{"arch": "unet", "model": "text-conditioned image flow-matching model", "dataset": "drawn human figures in many poses", "train_examples": 195000, "image_size": 48, "horizontal_flip": false, "conditioning": "text", "objective": "flow_matching", "cond_dim": 256, "tokenizer": "word", "vocab_size": 44, "text_encoder_width": 256, "text_encoder_layers": 12, "text_encoder_norm": "layernorm", "text_encoder_norm_position": "pre", "text_encoder_activation": "gelu", "text_encoder_mlp_ratio": 3, "text_encoder_head_dim": 48, "text_encoder_fused_qkv": true, "text_encoder_bias": "none", "text_encoder_qk_norm": false, "text_encoder_layer_scale_init": 1.0, "text_encoder_parallel_block": false, "text_encoder_inner_norm": false, "text_encoder_positions": "learned", "cond_dropout": 0.2, "logit_normal_time": true, "norm": "layernorm", "activation": "gelu", "pixel_unshuffle": 2, "widths": [64, 64, 128, 256], "blocks_per_level": 2, "scale_shift_norm": false, "attention": true, "upsampling": "nearest_conv", "init": "trunc_normal_002", "residual_init": "none", "optimizer": "soap", "beta2": 0.95, "lr": 0.0033, "beta1": 0.95, "shampoo_beta": 0.95, "eps": 1e-08, "precondition_frequency": 16, "max_precond_dim": 1024, "one_sided": false, "adamw_lr_other_params": 0.0021, "grad_clip": 3.0, "steps": 4900, "batch_size": 48, "epochs": 1.2, "lr_schedule": "linear", "final_lr_fraction": 0, "warmup_steps": 980, "weight_decay": 0.2, "adamw_weight_decay_other_params": 0}
Rows from block 2 of the text encoder, named by matrix and row number. Rows with one number belong to one neuron. Each number is 128 + 24 x the weight over its row's rms, rounded and kept within 0 to 255. All counts start at 0. Numbers have three digits each. After the name is the row's rms in percent of the matrix's.
# fc1: MLP up (text_encoder.blocks.2.mlp.fc1.weight, 768x256), inputs 0-85
# fc2: MLP down (text_encoder.blocks.2.mlp.fc2.weight, 256x768, transposed), outputs 0-85
fc1.677 079:141149122116142131132138129090136122162144113140125096153141154079144131178083128113140135139133138133142113143119089143167129107123129108103137155118140124151138107186077115127146164125111105145124132128150130108108140091115140128138140134130136126155176144
fc2.677 063:114122129126091122115094094158128108122120116124090134113133099185142150099148127113114122158135126106080137144134147111091137155085149157125123144121122090140113118103167130128111101175157148120140137147124136144113089154149130143135112135119122145135062088
fc1.678 058:091098135112080109146115138125132142106129106147139136151121146096116078125121094107133135103168140120112149136146140120165137142112156129140141136099099173132133142141108136183148128133072115143089132088179099132137111120123131093079124139115183148111147109
fc2.678 046:153167132139152119135143119163125120151140113126126113109113141153148164129127156141120125121115109120111122153110102128099091140137114132127108126148161100093146117142153093062110128136180143124161110166078145111122129139136131132172131134161066129132097116
fc1.679 139:156104139178130071133126163101137102113122107131084125150122144150139128130155091126133188103117099109156145108135144100096149130123159154096148106129169157129168170121168197141133157144136121187095136125110134168162154110135116156128118065141138116168120140
fc2.679 167:132149111126119145114139100104138148135146148122109152141129139105102180160101147139112143177091188163140093132131143139148191123079121164105137145186171137154105121142131105154099133137112117106208150133139113124132118139122134115137101110114169127108074131
fc1.680 082:181161131111137141126148134110135134117118178142120149142106127155181143110119149135120112138187099131106094105142170099113150152112100148135170121119093130138132146135120115083112162141134118128135159115124160123106148140080126104132134103118134115101107101
fc2.680 072:137084101141118156121102151173087133166139098105144134170134137123101125170170088132158148098084146146165135128122113150131119107128121150111089170110206113163140182116149118147125124082082117130126108115159128162167114131156144177062087133096126176150149154
fc1.681 108:130143148128104137143118128109127129138130131093138149114132133126129113152091083172119155104114163169147144130134116107092172129175136140103161162135132147119170103173117112127133157079112101174110078107144134174101135182102128089109114113103150126147158161
fc2.681 119:140091076133145160132140113143111140107127150171153100127122129144148146122175134085101145125123091110123113157145132154177105143102161126180124115155207104166099121098145122154127125122074145123145121126105126128144146111094153119143111162169127162125069164
fc1.682 082:132098149120123143107119173149151170086154101145106130128145132132116151123128134131173127109175177103158117136130097092129141130120133121098167161101107178148098118135123162114115121113122136120156120118090096091138159176122108135128147122122142171139119122
fc2.682 078:141139105142124095162130069118138105146102148107118138117108112126125132136111109099083123129075103134095119128098148166119139128105150147140092076154161126084172183136089130133108127139134109154137123152161163121096149124150128101109133148166138093119116128
fc1.683 061:103148150137072118087179114146109140123084102089125145156120103107130136114116133101157126164160128116101170124108126118125171093155085151091079145148119122125136108140160131118082155092147119135154151120130123098142156127126103112119150121126134116104136120
fc2.683 053:143151104150164093151090174093159115111113140150155153128108139136117170129134130145131137141105130156126080130141072135131128157110148106173190139124131098137136118125116095129167114148081112089106142126139137133105072159132159158142151160158162148132119166
fc1.684 138:074167132128149169120112116088127143116102119128114134054116151105134085142151148097105115143111146118129151147121113137114122152140140121101123124123120121106164106155142167127170127147159084127096093114139102174119108106100105154110094138114131081131161137
fc2.684 145:112147143122124150123105132150125108119140166163110108169162123078147181117126083118102179102146131115099107152130147098147135146169133128131194144100124105118084092124122130118129101084148138060116109153124105143121133103131161156145127130137118141142110118
fc1.685 074:145100137127187130105120139117108166125119083116137119144158148127130166119134109139140162156147167136156122108131135124129113128139111122172101090082133092094124152132115137102148137125111108123106112145143113128110132135078142147118161109174119116114141128
fc2.685 066:129124123155064130153133118130140091098099142126134149111140101135163109139155103127130133112129079085086157137094108173074130128131162141118170117109138141160117122102131146145177135111141162134132151113157141126124056146177144110107154148114169129153165118
fc1.686 086:134148158118118141139152131107163115121153122110125144125167150111097132165097152146156124107171130116105153085172115141129148121116088137155114154155142091157160097132136095147140112082167121172140159109135122100099148158155133103147110124127129111132100140
fc2.686 091:121167118194115143094139092137116147136122122163138136133144099134139131126148098105179123139096128137144150147097103113167137142148119110118110100108134131130094127126079142113137132122113128099096096141124084137143137140127080172097102148143123151139124126
fc1.687 122:129126088177130117115151108091113146174148126144173134126115118127093162092159100134148145125161140120115119143107142133126155098140203162160168126114109201119130121132119099133143148118106181125135108063113116145126097157136166128140097104153108147193117133
fc2.687 148:146091122123113143090121116132115139148150139151116072121114121164117101153110131105125140121150135098115128163154177086121121141085134144077160106153147099083143127162138156109119153085109119153091090146169146139125127109105154158102141149115110146088121116
fc1.688 090:090126089090135133108093151163118122130145093137093133161147153099165133119153137160175157105116137133130174121118148170106152108139149162102162109105155104133150104104065150066106175128114123133141173140167126114142148117135131141128109140119106128148156144
fc2.688 084:134107134109109115110141152078138140170115155151156136126099167182100144109130132113125123133135156141140088132179107089147131122142094154146102135139135140158118124151139106184131106105139146097109116106117141110115112131109171141131151095109126132102125093
fc1.689 130:141166147110113138097097176142108115096064138139145087089154139111093113168134167124112103107125143113122151152141078175143186141148120134145153159148130161104121138128100143132111140127093112149123153123133104119150156116119135092152121112160131139141136134
fc2.689 132:165155152135147176149122135119165114115153125093147152143100150132137137124109133168157130131149111177175116128153117108146116110139117148099094116140106141119112104156122147159122137165104099133111166138092103135156100095177131133103122152065130108102125112
fc1.690 101:143105121145149128116092122158153108182119113168144125191127157131118096113146097140081124120100130136149124126136091109128109183094134105112134167146167136120147135092088136094134134168153140086089136096131144112136129130144141111142125139132127107177142130
fc2.690 090:102133100084114122138187096141123132128142173109098123105096106135118170160115156140158140134138149096125151146135155138147141134142121163131110100100128096135139131150139135151146091097138153119149137134143079132120119141122122121123117179121114177104097101
fc1.691 091:163078115121092094162141140148144065132154128120111139140145136154133136123136132120139099139097119122123100149155140147140163093137154184141078137135126192151136133116093125166161097152156099131134185078130124108118152108138129130108154107147080095143168114
fc2.691 087:121126127114139171096111130127125152113107164105129072145086145093113132115145120134123159101139119141175162136142103132135110155153098107147168114126126075088137155139156165100117143143082112115116124123115112117186096164112155068093102147143120136185108119
fc1.692 147:163130145119103095138129130089135167147192119127132151083131130109109091106090111139122093151098122169159119111131135125121130129162172130100113137127064145125136114121133086131102111145160166138124128119138085147126162122159208169140109116128124098111144153
fc2.692 167:130141136112172115126108092147128133109140124109177161144121102131145103127127108130116150126113097135124094115143159156142087110104164104105145128135150164135128155163103200138143118169131138146099130088135144156117119131107179125141136087125162120150168159
fc1.693 093:134085135098136113153124155141119117137154085123142155132097084110095119109089080128133158153136101120153133084125151105104162124154141179134120152132151125133169154112136117125134156145147144115173131131132099116173133131078145117118123136109156115087150174
fc2.693 097:118091101119152145102140155147129137153116145159087125119136154130169179098149136120133148151110169152106092173079132133136118119063147116133147131136128124116134133119149137161125123128119114163095109112108124122122097137157169121119144108109122124157165161
fc1.694 084:109112166092135143131100158165160164093114145134136121136144116158153126064096122100133167166129154121116044151154120108179152144143160142104111127101126141110150102121119133073145157119084110127142173101128160124074156086152126143133172128138121122129124157
fc2.694 087:152151126178099115146119093137128115107106088109105167103141103133084139139164114109100122106130211125124127148104145124122108118113151133122113104173154117149086133124099127162087117114200158141107066131169116114172122196133153134128143112148133110124149117
fc1.695 069:122115142133089095103143096125138122097115121146155097124086138124179117103130119103099105140165123099153139115118091124102142155135146148147143151117191151120151177132110112071128162141130126158147124127127098143123111135124126130111129110142136100134124133
fc2.695 058:125151130120144160151140174137119164119129114167142155127147149122100172108113104148152160132138123153093130146136154115150122113109148120141134122150069098144126091164126133169128143074155147127115107142093141135150153135158168130118147133122107146121144138
fc1.696 115:104088148128107151135091131141112089128123062167172110115168113112154130112147095116121114159180127175143142073106189198127161170107142129137162137175161162144081135123120095162101140153112126126144125144133111147128133113135112111120148145095137121140189105
fc2.696 121:131113073111159120122150085138135175142155170108102087077121139177103125130087117115130148117124118136117111156109115086125109107135134104119154165080118112119166122167144093153151116078159167164130119135064125124157082155093140148151126111104140127111126138
fc1.697 110:139090156115078124105138163120142082154101076142149124132140150144146140105126107129165165126120096123168103160188170169111137133102110128146052131132146159150129133127150158120113173094167129142124103114085140147113140132116085157128134105158118123094116131
fc2.697 100:118120100138129150111126116129140120088187150132123094152115114119085134124128138156134116114141179109131127119129087119089124144115099112080158167130129115134131102123142057120118111127153156110154193118126103148133080122146169106137127172138129139114099172
fc1.698 112:139143129113099153082108126153116170128162145114111190135130082131129118174107126128096136148111136138083131136114142108123159125110166133095213124083131078100132146150132172114154116153152147109155127123136121114131116119150100119146111108091165144119088113
fc2.698 107:127108106154145151151143140135112064151114140105103082122097133097111122078130079138158115090128073134131125169152152149135067104172140108119116136159152163149115176113106093106092122112132122172112123136134118142154120122096130158116149165170073130160117152
fc1.699 076:131088134135112168137149137117116125125180083084141120133137133106148115130143124148165096117108132090145157100124129103130111127121133153149117066153171121125086127102113109128106133113138101149120123147157049126121104186165129124071166131138095127118150111
fc2.699 062:134128141161164098116097095145118101136101183190109140145119109125117145107085138132131150142165150139135161160108124178135139112132142115129166149142084107133155142105145128098167145123124155094139113100106183088140153104141119134175091183158148123120060153
fc1.700 080:120154144104098155099134138112158137134162109161147115148163100149121139097117110124132144185128131150135121131168124117111142116124097133130140103129162103162144140127136123132114151144127111111128105052070161136088142126113164130131125112127133133139134079
fc2.700 075:124122082144185127132110093159148132108117138101115111121068149104092092158147167132118126096146130121140127079109129144180129160079128140080121154106138158118080079118109113092139103108125143125092165152160117092146136125096103165123108147149157133147134196
fc1.701 091:081153116128132136117122078121089156146115117153120124165121129137146132125138119159152167166119122126108140136068116111165157122158123106113135104153088133133072092167114113135118103124097104125181142165143138069132145108098080117097127162095132105114107134
fc2.701 072:173111134118129116120146136127135135169156163092129111077129153126103141174111159130151113090134109145145129115184103149095090136125132142170102137126162125132183159064145146125165142123157124110105123115111117147111129159130160131169150087157129171164135107
fc1.702 097:111130125194188100128188066123111137133132097084151128090110151155135110177113143162143098118108125108187149111099141151174146128134096116142101081068091137090125140119138162080158180132109118097154134146115127123114116099122097135089166156086112143099108136
fc2.702 083:150112146067102123100114149154139138128123166095113117155136118107091137112152124110116185111138158151065157147178094132099089116139166143149096135173128108116127100112158117137107103130118133141088135101115121137146119157157154118150088122148149092136124121
fc1.703 086:139177131056137127143103115109133079133136119161114127116114133102131104139134111121152121118123143042132179141164081144142163136150114122111111087111116100126141135124133157107156134134079147145085117112174119106141095129137140162072078140135127149190106134
fc2.703 081:096090097159102107092138141132134161172115192154089157188121096128140136127093137156115152120152148180096110111103174134138148112097122132129204140124166138133132154119101112152144074152162133110146122141110136109127126112109125119174128170142123105078139141
fc1.704 102:106143129115158156110121136126117137114124103107130153151126142138159108125145108127136151096110163115139105111118118113122146111151143113139114152088148140092085114145139169088097132144104133114138120124103138132202121089135118147140135150136139099122119130
fc2.704 092:185126147134133113109150168104141068139111127121111068099103100165136137129132144145162144123122113131108127139176140112136143135139114167111101142129109130156134113094128112166158121110145141159142134096145063125127165110117144146145118092108139174150111157
fc1.705 082:120118182157162155091144094162101142148118134141146110149080130109123134121129126138138133147116145120156113112155113125149146082115121172096123103172108096156114130056114134130079161096155130123105145123113158127137137130113082152115076113121095131092117110
fc2.705 076:160126080112077134131133146123153104132139143117137138106145141173116107101143144143148109101144131143136150130121111125121092169136123123183117152085130151121138136186103108141151129159099135115139130122138120158109115119120095106150166129118137179164104162
fc1.706 065:156150184103113126078112124156127122120134126142140111130122117143103119126161144080134138123103115108111114145142085101124098113096161107144123127111111108121160080158146114092103164130146147137130130109131129111169100103143123144141147152139126136180095123
fc2.706 057:104112084145150135132102137128122150111115156146119183148124156121113123159140137154149114168110154161174147098134156111135178133167105137126142133162156135132084155104103160139126101157148127109122126116160123136123159122095159113110124117171112115119138145
fc1.707 085:126115125135117144138110072126138107143167205134129140163168132174126134132154142122100098114142115112082102121131130129121111141169173143154120125136136141173131146067143167131162163123166149133134142124157107110161133162127128129147130128149126084122111100
fc2.707 070:123115133096118129130150168116118155118126095106126116088100113125109119161136111133134165145124145141173130145153136132149135095090117077087117120125113122123128124173121123118113109113097107117119135137103184114097155136122159132099123111134111164139147144
fc1.708 062:135113155138155107061130126112130107134135123105112119130151129152124144146142131105144130137115111159140123142119118110138154115090149122102105092119145120143111125151172127102135149143124158133113103109132113132082177137102109103128174165108114150141135147
fc2.708 054:128117144142086116135124101150140161119121075103159109152110105155164113086123112131090142123095112131135128111139120160115103120174143108111155131118154139108154109145097133118135121151109146129154109105103138126133085163154178155148132101157147093141118103
fc1.709 118:154112113137126132146132118104111144148131127097164127120152130113157168169148144146120115139131167126167113090146124128172154161137152157112143095169132141118109120150139093158115131129153097130106144139157108057134138151140116117082119086132093119151150123
fc2.709 122:145154140095136116121104181136132087110146140124097131127098141148105090095083112111102114133123080103100152104147152135113124110089047131131117192112141152172131119118146087149158158106121160150138152121115140174100142123172101129136106154148134157144132140
fc1.710 076:151128112142121161218158159119149104121146085143132143113127118138053119166100154158135126132138134117134128130088121144112141117137101129095094125143136138149109101111135108109140132123151099146083137142102116126124165111085166141106144142123109104102113091
fc2.710 060:114109110110137112058138097113082103146135136106113094132112165130185133094127136125177127114121122155126108141122140088117153150099149099152139155137110140131121130131098152131102162126133132113189129114138110151153099134162114117152079137143125141121134170
fc1.711 071:128091138117115196136120125146125130161126111130151114108145108098124108130107136143198111142118102146144115153100120148098146130120130149122102115102147169113114119161087141063175125170119114132113138141109151143142156120118091158111140140114116192103149093
fc2.711 065:137103100117158043116167116130125110125115153124128123133095137161137113152178153131091138089125157114154139145150109133177100145127149160132160151163067099135122136034159133174103157104122116140133156106148116110156095097099130112149114138156107092156093125
fc1.712 063:129119125154120173127084083094163130159149108137154161073131119112119140134113103138162152141181105102135146117156067122118125112115147125140091140111152128137144131124148125152146081146120094147099102098171129085086125152136169149106132124136118127135143158
fc2.712 054:131126116124136079138149115159098106137122137119140127183143135100140117166147159124103101126087127162137147113114140132175169139150134116124199090097123104144118110103095155101137177090115172085146111148080106161166110067135092117113135124153150057116137118
fc1.713 115:116085093156111147086175115147125132119134139138087112203112133148125143159076106106167196146128079134129146118118103144143128132111132119094116156122148074168132103145169141137140152107089111172143143105120129130137168111112106098122129116125128132092115117
fc2.713 117:135087124124189082100154145152096136141127114138183136086095143166136131150171134185111090107130168132103126149172126154103089092146106128121118108109112149167085140077097125122132119102129120106145139105153121112104126158169132144122134124142099096169156145
fc1.714 090:120133113134149107126124119151129156136172113099078133141144123135145137115168133167120145140143116105141092130169131154126150158144125080108133159155156123105123140129118102153142165121113124144099156157144129064127090091085123100077127149091127128128081146
fc2.714 079:097112115094102118104138139120114108101093127135165172098108115100105145154129141106124152093119136135135104114072156150148094112087149212102104098115114140147143117113154172115114091158115110134157108118126158120115109182117150158143146148143105151141128106
fc1.715 096:152114109099129113113102183135124111108133118150115129134105113137130124118110190131128144156135164094101142145140116152139184139127145122101150131151153139154101113113133143099169165128084156123111116122151142143133136122147135153115147125154136090137138145
fc2.715 086:091118148122105167131170118105094138168124151113130144117194140123151172152132095111144082149126108167142127108151146119115113118167121101123127096112143114124121145125119088136067080087184124099140113096105111142143142142130139158126137135089105123137126097
fc1.716 123:097077155111099124125137119157133154132099104138143077160137156068100069131145137157148119114154160136149116119166105099131148141119123121169094113118129081115112115113128124119128147156136101113118180116100138143097152136086113108094121171156120172072121138
fc2.716 129:141168121126090116135144136104110063130118164087173155124109130188115142126096128118143129111091125127120196104143123139136109145132132126135151137135150129170144124156129145106121077109151129102148113144131099173147102107137142139159161119151153105121110136
fc1.717 098:082149142145113158152097119114107140169151145147132149150088120135136142134091104105139149138126122111144109091117166119137128091117128106139120133112147125147131123109137156109132114134076122107106106157113124072165148080060109122131098114138106152109142124
fc2.717 093:115091133126118098102121140128115164107128124139072146132154127128134119146156140163153145101142108124111101163121142149138172140148131116119115112148164094149150146128138136136117114133177098105154123115144151165091162136184114131148139184142136070163117111
fc1.718 111:145144116143124127137108103105105120146116146133095120119157157123151140160098146106175116146163070130144152128165121149161171134139107103132122088166113075145146144134107101100102113130122110158143165131120140104140146122170142116110148123140131152155108095
fc2.718 100:128131117136105130132154137165105122143135108118120137145130134119113119085182151104124104114079154126146165110149120139116084129129100135142116104095138135053170100094125159169135126130094104106093146125120149096094123126139099147142127148136131134105155158
fc1.719 061:090136123139134123119128178119085113159161105127121149096137138191131179154116122140114137135149114119098113118128128124119177104089153139102170108125131170137108101132134123091170112127143105140155139149161096140137124135089099139139155123114106167160160118
fc2.719 052:150109117137119143114178094154115123114082127144136112129097107086109107137148123108125138132122143136097116162125123145140076159151101141139110157125136130132123167119132125179120151124077103105104110125120140105129116128152119148126161128127121092089143146
fc1.720 090:130109144122159087151184120129124108129136119145109139133120158162116179122109134125179123131097114121106096143146141111115149147141096114131147152100149131142140138107108109105133152106090132121111122128145097085130141131113135145156145123132177121155103125
fc2.720 090:129146113118097123140059133188127162090136156161120136125102122144161116138178118157098099104151090144108156122111134120130081136144192097138136123150108124146102118115115165116141117155145109142100147104136102114145124108123145111083126125082074125125116154
fc1.721 109:109131175125143132170155110087107119112160139127101102159099127185167108102152157203139100153161158139116085118120103145090141087159162097138120124147123090172088118111127111128141146112079162114120178167178133069098084102153112117145129135117125156161148134
fc2.721 104:176162132116164131096125150106149121165118150136148139153152145095111108135146126086137126135082093132160127135151144121136118182131097146141144119115175114121185108152139129148104102127126063127174125064136144169123129140118171148081141146161140100137145095
fc1.722 130:132120110129139127117111137134098139159096117078141117107101153136116136177119125130118117134118093125138130128102071164149114106117073112168108109099132155153141171129158137132131197139155101111140125128136137156134170151148054128136110106152141119110135125
fc2.722 142:106128135120124141147142146152086089106143167163097145120148163136125135123145124111120136097151109117142139104117129165138116123129189174133114121140085111099119119117107140135141090140111146136082139156107138127126111134143139114125165112112099120101129158
fc1.723 133:149104109096138140152136128138145110145129127148134116117107126143069125087113125151111178134111149132103182129152092120123122148117086112140101138123155145146079097131132168130128122117156126105110181118121133132101118113082143119159111134128129147119126129
fc2.723 121:109136095162116133129095167121142090098101136139138109128100080090146131135120126136100137108135180125118153150102138156145131116132137158113135112156158157142108124149089176095128102119163137138099118145121101143140128178169145133124144114126143084078146092
fc1.724 105:116139158147145116124127125142158130122145182138149132117109124100152147116109147160093120091102115107127132106167097125135170120109130155104112110111154132130116177141140155133113117130145128103160131112095119116129100074090128140092142165121180174064125143
fc2.724 092:124106099117120120112124122131134112130130087101121113121133101161098138140131147132149137119123144144160099161123189124126139122115150117124128150141098097136153103133101135105104157126141100148120113125134108184106142138159144147153106103144105076167129104
fc1.725 085:144091146132136141101086117150141135127090194136096132129097119135132103135161146122081135143099108123107088124127173112120150170153105100140159102121110074139123149096136128089114157090093149133150122106069121111121137100121106130139098141095093152140146140
fc2.725 085:099168103133147139146121141111150125157189106107159102159158143127112149125148134114142142126114119101114160117145109091156135081119112147095089169148129135094136097128150120146142082150176117134106140156205134146146139143083136140104125123137142131101131160
fc1.726 059:128121130114111158142113108110167099162157157111118163123142156154176129158087090106117149096088110123102074111133122117095116158095118169126106114134152096143144148124117102114119120087145094149148115069127149100115114137144143129125150154113118113136109131
fc2.726 047:167104076147139114113164143134113123118113103141135096128128134092079113114161118122148110161216152154174152137126147157144105123139140082132144141109103147134118145135128146143149109158096131130080132126118105127124111137139108136156123117122131150141157125
fc1.727 101:133113159151142118072125134170090146079093120127115116126132151130102124105137130103160132152121156121156123097154109160137106137178078118164113138120140143097121123103150137116170131142101125142137096107112153112131129111161146119108108084089124136154137173
fc2.727 091:148138104117128152136121101119170101121155142146147142109147090121202153165129136152118130122175115123112139163125187139107130143099148140071167111127115112164152139137130105132117154099120083094168132164120107179140117142105153149125156162119140117155147125
fc1.728 085:157175123123141152141156115110087125103096150148141128099174141120097131090115137113128124173127107114161111135135118127156122144160117143133114119097155117120142111118120080153125139195114114077139120129147118089128129103102086121116117135077145174143146155
fc2.728 078:101149156131086155110079154137134113150118132106107124158097109139133092174133105123105156119144139125113124105109143127078130125139091075143144150166138132123123146137163124122091106098120128147088121152109113120125155156163121138103124158173096094090138097
fc1.729 117:086151124132113110095127101170098161075091093117138123154135104119121136147118153100158146144120149109120126103103073112145123143107106121119138080151159135161116150140173123146171094133104121137139087152137127133089138146139148134137147120135078151115135129
fc2.729 127:128080163104115068143106085161113110090125131108151144147107106123133100133175089179113137108107101121107138133141138156147118085126122115139066057145115108146187186156126187124160157135120108135117159098097132129104137110112122150087130112114117140147141156
fc1.730 067:132108133144132120123128103135120144150110084119103124176090127110156201134108112144158169140122149059130130155128120140107141171104144100078138088143138122100132134124107071092143131092127141120153130152125128152103145100150116140151162107130120144137140159
fc2.730 054:083138131096105140121124175134140135118113148166162131118124142121113107139133134109077091083122121160130092144111134105157115103145132167169095123118114159135108143123149177158112126165139117142085128111137120122149106149189118114108137156166112118134114149
fc1.731 099:127176130125108134116116114154119099107128110133145100119130117199128103150119094147160124137150129175133125131119079128101153140126155112161121080120127141177153128125155135150105132151096105154162150121096152145129107108118126138118135145114135135118146133
fc2.731 107:118086113123138142122143112135132116108091129113111139098124149120136156115136110120071126136110155097106141176128154108154134124150128113115141158135175101073092103121108142118162103120115173145146105148148107084138130129122118102125164108141090100111122095
fc1.732 124:142125118119107151104139086124133127151112113113128152128116131119132132095125087098133139147140130111136131137168155169144150141132089159149065141147116106156127145161135114132113154129159155128123151139169105126116126106164083100101143150137112161133117129
fc2.732 141:149171164137118121150126097133134146128134133157146104137155142139150163121188127104109084082131125147164167102071098084150103129145117116118146158152140130117153103115159139166127155150106138103110079155075153132129091137120170165119158141088146088102167110
fc1.733 081:094123123145115135094136092111076153134094149131156138087126155148169137092141109116143126143153115124115150120110139146164154139149106084140060143116136174123133113153115139116123135137101118135124120086184173124141126109084151145131140109166106151142137132
fc2.733 073:145131137118155132125109183162161081132158131133082109143139125108129105137146126128096133138094153129176080117166129138093109134141138163109196139104147074121133132089143151124127081117133140125106114158119121116123099149140105134160139172098165138130129113
fc1.734 078:124132111101135138117113110121126127134142124107105106189126110157181150130107099166153162163123158089114123130153143126087138153143135130154131108147137137070145104149108112093107116151134131131102156126132091132141120135147124132145127134130152132087151132
fc2.734 064:131137176123156120114150159111112175116098133156132156101131146133078079122152158108119112118143124174137114149107109123161136088128163125093136141120115094160101152126127148161154164118068142155141106117145126116130097147110137122098125140155121133169123127
fc1.735 069:130131112152143132158179085133123123099149098140111138091151145155113110172076126138143174146119149132135127091148130169133112135148128106124149167113166115164179151127129160146145102115085102141141147158135158128169143077096083163138153126115155139108137115
fc2.735 054:106087126127120112080107199156144137133118181112140111133113128114137113130174119136113145068158112140146126175097109118112128124121148154152107106107104121136107142109163104140155150143150138105123093087085127106095136132145161094126107129136110106147103155
fc1.736 086:163108116184123097108130189135125149133128175110139102104105124140123179146161124127171159097139119130143117144127120157107120135087125119126092107122109113116122129144150159097128123099138145167135120103134095127116128185133145114158129122109128123128152102
fc2.736 075:150104156124147146108152071132143095102141115121121112128120117147099092140117131130129105169156161163152143090159124092142167113104117137121144134144115154114122103122111117126101160181076116103166169127114125145158138093115117127118103101105146123121081131
fc1.737 068:161135158144157189121177128133098140130169139169132148146169140080104151172138156091178118151078145157164147110134090153183170093115117122105136114094108104115129098151115136153138151133150123128119127090114106119114157142083155101116107126134140119134150138
fc2.737 057:163129128115107078101103093122152123147096119097127133109106096161157135099147173173136115084118108115061132126124161087124134166144123143131129119141113163138130157076142151096139112118135141091146145114125158131130138093137128115139121138125105139149114092
fc1.738 077:142132080159154116116089114119100071115126097130105160160136123115141125118126144112119149125134119145160132152135133134130139119126097113124147117150126136124153106141155133127108164096122131091137101091150144102153157137126102149124126146144143129100136121
fc2.738 064:109143157135118114116153139119143191130181160126152079106134155130144138124119139108143130142078156118132094119110141136115140152155118127132089124138136121121103161113120144113122101140144121172118139143132114154125104134140123104119093131110092148157130136
fc1.739 102:085120130168102152134129114078116124113128116158108146103125152093081119150148125130117115140060115162111086129122133176146134073123120145101126121136161171148118118118115106117164110123150135165168124099120147128118115140103082134111120119148144080160123137
fc2.739 098:133161129083151096092122126141110126146137119107147094136129111124189141072147157135116163150154117092137165132183104112102112189163164111129128119089118109075140107134141154123102120113108084124090107147155102117149124098164163093118144138113101147092153117
fc1.740 074:119135158111118122099098121129136120174117121138127125105142142094133156127155162100115145117125149110123175108124193104119109148113081127096107108102142129094144161092156168181123158132116115165141121128140126132093157165155138170155136133118128170138137162
fc2.740 066:156120099182125146182128128149129133142161157178104121106140118134109102091076135149140118149166117137097109094143100144136155128165116106133151148131126132127111122168108072089132080118095131110118105123098132108142060120133103103086098142165135047122135113
fc1.741 055:152112141129163141180134156123151093142189114146125114165130144115147096144141149115107152147110103081131139110139118141114158166103142135092091154090141186129157158106123125087185109101140133123104158111167097166172175092118125123097135110140144115156129130
fc2.741 043:079124112130077112087148105139142177149055140116136109132116134153111148139102103130134129095124145144108125124125126107165113095140137113143134135165140079160080155129150163157091122143130123138144126137115170072078131157089110141130098156128093129105120112
fc1.742 092:133122118152102111108151125162155125135178067156141101161149144108158108144119125131137111130169111082142128144139102156130089140127131118117107111163114160162107135130115125121160141102129119166115158156134170173111101142102111127138128110138153146104110133
fc2.742 092:106091146121142131113139144087114152119109183092098104121108104140129170120141148099094123118130088137109139105136155112172116126153141129117131136070123132138131129111158179143106081116145134082148099108132123102106151115115169106135154141146116126140154105
fc1.743 063:101112129106140129059125130132112140124101102108092163139072139121128117121135126135104187142107071122128154113147150100089152158118077151117097173112120142127113109134120129123137157147112149158106121111130138123116081128126121142152135155145109133159100155
fc2.743 052:140135112147092117186146120144124115147124140141190146124169135106120140164125122097139085087150179123108092133121130146128114108132170118140148063147130128120132155132107164117113111134120099127126109150119108137145170147150144124110111096122170133121141132
fc1.744 102:152099116106096155108116142162149073135094157191123101153131115126161132075091134102141101135113114087143148118120088133155127124103139071116082149153110156129109150105129152090124148184135161140145112126133131118097148150176140157130115147131138138110117143
fc2.744 114:112150169144117134137144128105085178120153109091141170125089158120135122126111160145111121103099159166126139135139115112140142169156163155144139108136112114111140110173132115151085143077111132126133105104143134119129132127091130099089123089167103100114140088
fc1.745 069:119124177145121117145127128100134097098143140140115126104164099104140158124158122159166141112137115097121146084141092128144132082144130148107107120130145161110131102126169164089166146109123137108114107140162104068116165150150140104111129113165106132135143139
fc2.745 059:161134114138174124088149132137150156148118095112147130159080142143125127157116134101067106103133174161118104171129120122134115142129137115114156107146111098144164153138110083151100146141142121134131121120169132144135080100147108154139103163133108118120076140
fc1.746 093:130098107131135146080080134148144153167125098159101133134135153065103119161127135130114115152166114121141170115108161150148166159087118115109141165138108091117145093133150134105166139072120156072116152174111084118090119119115117133106137158148149127103110117
fc2.746 083:099151137128146152144144129103101112094097165116167126096138121181111143138146143147134150119090156144115084122122094126125123091163128139120078101104089130181134137109120125173124109193144135159163107127143164143163131140159082147118120088112131114146135123
fc1.747 098:167085108131142125091114154151161113139143099145130087131140088114140162134127120083158154155149141137128167093138144135126171138123117122111149130113144125100108135132095146108123139146113148151135136161129104193106121139143145114085164136127118101129178117
fc2.747 094:129142135139125134170120094136095125089100116127147166133165163135156120100116102108095089122113084168094106132104122117132128116079133123166142113118128115152151151129169118144154171091131152127140116122094140119103090134120147165129113147118171120152122153
fc1.748 100:110096151140093106142114137117068077164130097127130144107110152161120163100100153139106143137140089096119141108134195173145118116131095114062169146168131143127137131122105125135156134117151145129176090158113131120134136073104131122099107121125132110108140168
fc2.748 100:119113091128137160116119123154149167092130126120111123104138103094107119166151129109142142106131175157108089156082101098120132143143133119164113105122185140137115155111152131129110078106117136114091138119118105141102093173182123115187089133104111143150156124